From a checkpoint of a small image inpainting model: batches of 256.
Rows from block 11 of a small image inpainting model, named by matrix and row number. Rows with one number belong to one channel. Each number is 500 + 25 x the weight over its row's rms, rounded and kept within 0 to 999. All counts start at 0. Numbers have three digits each.
After each channel's rows are labels from the 100 images, of 14848, where the channel reaches its highest value: "top examples" is what is common among them. Only what is clearly more common there than usual is listed. The data: rendered made-up planets.
# convs0: first 3x3 conv (model.decb.1.1.convs.0.weight, 128x128x3x3, each kernel summed), inputs 0-63
# convs1: second 3x3 conv (model.decb.1.1.convs.1.weight, 128x128x3x3, transposed, each kernel summed), outputs 0-63

convs0.29:478485491505500504508518501542514488503448480477499519493484499479511512472482539491533476503467512452485501514484491504469455529502488483480521462512481488459479470506493474484515506480519502
convs1.29:477438459488521487473468463487500528509504497510491524491527512521498513517514498481446514459488501500477492493505511475523482563504480530530529588473484468553500472518511536507487489507491516
top examples: polar caps; lava world

convs0.15:511481535499453496511485490503501494504463514483510491534503487495536528540495504489492396483482449516527512546523505477524506502484493491521476490494515497487514464459488514550493471495542528
convs1.15:506473488515469536527521476531480453502540504515500470501498509493477518505535538517504508524482548545483545521488473543492536517527506479515553508508482455511509468494497473512509493538466470
top examples: full; cracked ice world

convs0.58:488493492501492474510501501498486484503548486460498505502493505490507509508531496493433501500459494457495487479488490467498486519473487474485501491501501487448487474493501491519540498498487492
convs1.58:513540512504537532505499520532477500458518489471508519485508497473455461527500529502503509504481534513495521477490474478488547388500500534521490496499479538524518503484479498476488541495467496
top examples: crescent; cracked ice world

convs0.43:495486536438466500447520486483520501490560522489464512515501476458520518538500477504445470499489546505491520507503484495476472537448500476463451511484458525467490498473501519495529465500472500
convs1.43:484528470534491508503521493503467515541528509549505511523529515509455497482475541554508491490509522498554484515529544494525490481511494489471544488488559499476482489479489497560489519518512520
top examples: glowing rim; cracked ice world

convs0.104:517510501530502499526490490476503498507497503491487544494495498498512473480466465500489503508492518509500481525494505509493490470502511507499510491495496488524510509518497498489506508490484512
convs1.104:468480522471457509484505520507517518528519492505486485505506500500504483567468488491528563502504498501495484480479519482514514534503430526500503482542478515503489472475516511535499518514484456
top examples: desert world; polar caps

convs0.90:502448513484521479483536436540506492472504510481498497489518508493511487497488502504505377478471515511561512495518466474541503507490488537486453522485535503534512551493510499517481507499540519
convs1.90:530432504474481518517513515493522512474480546505487484509491516486454416460499488492489518552480512496524501465499502495467494495534512513545447504516462498447494500476505536492566496507511502
top examples: full; cracked ice world; banded gas giant

convs0.75:516496545475480530487500504507544507524505485486528538534511512551528509527549492482512524495497485508472514458527454487477485520508468458462480465466507497508490486512456473493504494506494505
convs1.75:493528559495512499506478455490442533492487504505530503496484484473510490529468533507498498514490472465477501501447504537488481475514509515491466487519544529496476500495523498548523504475513505
top examples: glowing rim

convs0.112:519481480540505496486503513506470498495501530482530496488514550542503533482490493458501484480491499470480500475511491506468483514525456524418507564505482439491498508491527549523457526517539458
convs1.112:453473513480463501500508515495490510498500506522484514480486524481503519516477479487498488505510492510530520517509500525518500530525515502534523428540481537476501529534476472461528468508490494
top examples: banded gas giant; full

convs0.74:517550509493474486456486504460507492487540495511481472499516499514490514500471496490478453483502511468513503534527491507479513527434526484498470473494497506494509468512460499521480496541528482
convs1.74:494488525501450487505486492514505508499515501469522442524503503493460543477517531552517537529485504572504461502511473498518476510559512493507531461512502427456475513507492501525479505477480514
top examples: desert world; full

convs0.9:520466499460476493479485514517521482487467495538520491477490522496539564492539550503553475476512454468493499434495500522472503490533499492512491504485509501475500535520487494489489526515553488
convs1.9:517501496511478480482494529541471505487511505477484518498515508511479472579457472479494492485471532498453498531498523510528533550465505487491490527504491493564468499502498471521474468532478454
top examples: polar caps; lava world

convs0.20:514515480481516506495488484502530514507501490516511573519493509503502542528498488483509503490491474474476533491497420471505475499518503496492511490511516520486505522502497517509486501488493524
convs1.20:494489468479487505509500488515516549470455501437453476470512503529459522514468514570516534531514481465523489514550542484535519548456479499496485494519506523531491512513487517518491518495498451
top examples: gibbous; polar caps; desert world

convs0.66:458484467465514500480525480452482504526523497474477511494494497511506481494456486487474521488467494472482512455513452440484457521500435514509492458513499510479510487507485503479493497511505416
convs1.66:528465513526525510544495518516495497521522503512527574489478501505472511483513515486520470467486470515513511537496490508505493500485498505504511504504477513472471499493529494489534501536525493
top examples: lava world; full; polar caps

convs0.37:489503476518531479485509508511494498499514496499499491497496474509519508519502493429451481485461536482505501480474500514503495494463483497528528469502497486450484514494496487470509511458494486
convs1.37:530524525499492537476517541519494518483543533487512517515510576495499489534504532564496495503501494476487533480507505509494499463487506493477489461520491509452477485443511530470479491509461505
top examples: polar caps

convs0.78:490532557451528503533559513453481482512481489475461482510440539510502509508550532485506561480512495508552470501523544453522564507511474523508499503507504485486511486511520515505484499509502506
convs1.78:504504456518500498457468477532489475523521449494481470499464510526492515503535501474469493549470498485474519491510429510500502495500558509504524513495479452545543457494455507493470507472526504
top examples: cracked ice world; full

convs0.30:453489489467471507470508496483535507534505496495484526542497477491512497483479493491519516495524481502512512516459497503485525483500536534504500448448515539493509478499491481465489478511494490
convs1.30:518503483559510533538480497508508508525510530501524516520537532506510515484499520484489478517511489504493506444562532502534509518508449491472513483531492465497494527479469497523533515448542532
top examples: banded gas giant

convs0.116:499488578457469492491454506493496467476489508510497463515522509484471488515534487483513446492498484493489509509512485515503475494505521535515475501496484529484585525560497493518490462480531461
convs1.116:445470536512508521491517509494492441521499555509528499473514486548560501493508533502477527559527506498518497492500496508502540498482523489496481507517524483502459493489473522514488532496471454
top examples: lava world

convs0.47:529502578510512472567548483473510481460500516499479448498485492498534462516545461473490515512478517487519500483529511448498499521465456508507496481498495484533511511499516502481490505451452518
convs1.47:485488441485499546467469493496462496520487497461491515457516527506459526500482496510493504501477526495534496500505496515498555457503503468517489515481490507511491496510458470503473526497529477
top examples: full; cracked ice world; ocean world

convs0.127:500481494479500525514484528487499513479502487466507515544520466479507511493519502492498487467432492501442507430481512480564482555467499504484518505506506479497479525497504484507481520465512473
convs1.127:479497524490502502495490478468469483488507478501523492453479519505561513491471501530480530511556480538497480524503502538480506469509526488549506486493484537465535472518484511499467475483457527
top examples: banded gas giant

convs0.53:522478534496514483540365487450476509480499496486478540494443502503505468528501450510466485514479536476515487519509470462500465551482455500487501461487489512527507510535496483490498498480502494
convs1.53:494509495466482527505510516518527528514498506511488484503512480517490481518500578502489496513442519492445488528488473474502502487506524532519505491458548522479514510481502537469486517526500480
top examples: lava world; full; polar caps

convs0.42:485462506493536512483496501559527509498517485463487490506533490475545509516521537493508549463413504521544507489475501534499476488503452504473458516469514500514486544493473482495496525479503510
convs1.42:488500476537463506484544504494462503522519536518508484473524498454441516549494499492477500492499529470491482532537461449489454453480553496518510478477501498471474474495499499477474482503493477
top examples: cracked ice world; full

convs0.73:500500490496512520508489501505496495509502501501517516501488504518483488514524496490508521481521506497492512502504503492493498502506497503509494503506508486498278506477496524504496501516487482
convs1.73:493520530510488507475490512497510514470468525494525471515513482483537488518513504518518517526539497483488521504527550524512531492500483502466517495531489438464555528508507510516491520553511503
top examples: glowing rim; lava world

convs0.103:467499492516531501524576506491497518498527474492488490479524491506502558506480465492485493496503510492504516502475486506499504492469463508495502495515485508503492508487483511517516532504491473
convs1.103:532539476530480499485524495516486488487453520502532448487486506490489474481556485516491493496535457499470500484518499502438528470543522507500483506473481501468492514460505460508547496500483465
top examples: rings; ocean world

convs0.32:515489497467515474465488499491516490509494502515520460499503493494496527483473474497537401473439514497493501545535449471504497519497518484483509498468489507530507522510509495488467532484503490
convs1.32:510490554487464520515492529531481497474529462502505512511499500518499518495523498525523533539475510515454499467528468504537529549527509480539458507513468489481513437492502525519519474531521529
top examples: full; cracked ice world; cloud-covered world

convs0.94:462500520426493514453483521526489503532480520516511506480489507503493510530503579518516472488522432492501523445504485500503448477532514502513476529450497509469495490507459492511475511515543476
convs1.94:527511512533512473512505517492541561454509484497476496509514536487452472502505513485508510493474519518467544539552493460511510533486490480496519563534481475471473516480490511528462489462491473
top examples: polar caps; lava world

convs0.38:508540470504530493494520515467489467507573487513480494461503519495519485531446446475457468452483510484491498463506492488521460512442448510524488484472532503503503471465486482485481508535449525
convs1.38:506503487519479532511498504549523516516502478503520494513491499503522565465494527533498458554482516534492503498534484515499556490530516495501506487489502464465525531478521500508469511512462483
top examples: polar caps

convs0.115:501502512490522489539511515514508570481450525535491528508533505491477512433513487549489499523466524529530496483507540482456491507510494466467515519488502514450509559490480500495503531498491468
convs1.115:503530488528523519478488563486509534557515525469503495504503488507504510504491494488514540499526522512520508506477452488501520490466495463455512515526490461521482454545512508519466521540508548
top examples: glowing rim

convs0.7:518479512504493487501425480503519518491474513487509440513471503523498483487500471509505390490489493499480509536520458491488494531509489502501491498504499524546525488497487483523490521509502442
convs1.7:495500519496514522493521565502429472490552539489505521495544518516555502499534482492531462528490485517457484492492479515508510482495506533526491461540524499503480505478500518522537506537522522
top examples: cracked ice world; full

convs0.26:497521494463505479498492444492502512506497501459522496499465489475502496539505516486475551494462508463501537500498478477488473520477491458463476520493476510469493515501464489487463476512507448
convs1.26:503516540475544542491532529553523485521499515474481502508512457508450466502467491479549511502505492470492494499482473482493508508506471501545487487492502511479529514509490491491481544529502524
top examples: crescent; cracked ice world

convs0.36:509470494485443489487504493502487507510491508508476523514464487518514487504487504517490511493498501539502493502486539533487534567491480493494484503495505520496514497511489474464496507517484442
convs1.36:505488495461536482524497496509488484502540526521538477511516506474561522502504469487510504520521505508443531481507551486501532520504495512495478578508525532505462486451486515477524507519510503
top examples: cracked ice world; full; banded gas giant

convs0.2:498501497487467504480496488486521523494516523477485485482496492461490534535459525477498479466493531496464507485530500482494495478497438491517483475492508485479526528522489484510493506526514488
convs1.2:524529483491446474494488443497523476506515489489456507513489493490511466505471509501515483503507580504512491474497472478540451519475509506472487552497520509506492454526485536528518477499502528
top examples: ocean world; full

convs0.1:502504483489531510455504492481519478471494469509471522490502494470508515489502521490501519467493466519457472485525510462510497503489495526482516473473491523456514517467512499497516504496495427
convs1.1:513488496510459504512494473521493530489504526474506457485501480519484484487487547524500490535519523489521559490496503531515456507513495546474478510494474519481501529545471492508504453503480473
top examples: rings; crescent

convs0.19:504513530499500514497313512521511495530487483505499567501463497507491502483483446519499456504509504525505505499486493564506513512493480508507511526500487500512501505507494486490507493444476527
convs1.19:494499553501549469488592523507505498460477471498481503520512497476497479512480549438534492491497504467475479467510486503473495474518488476490526493493504496504541498514461520474501502540484484
top examples: lava world; rings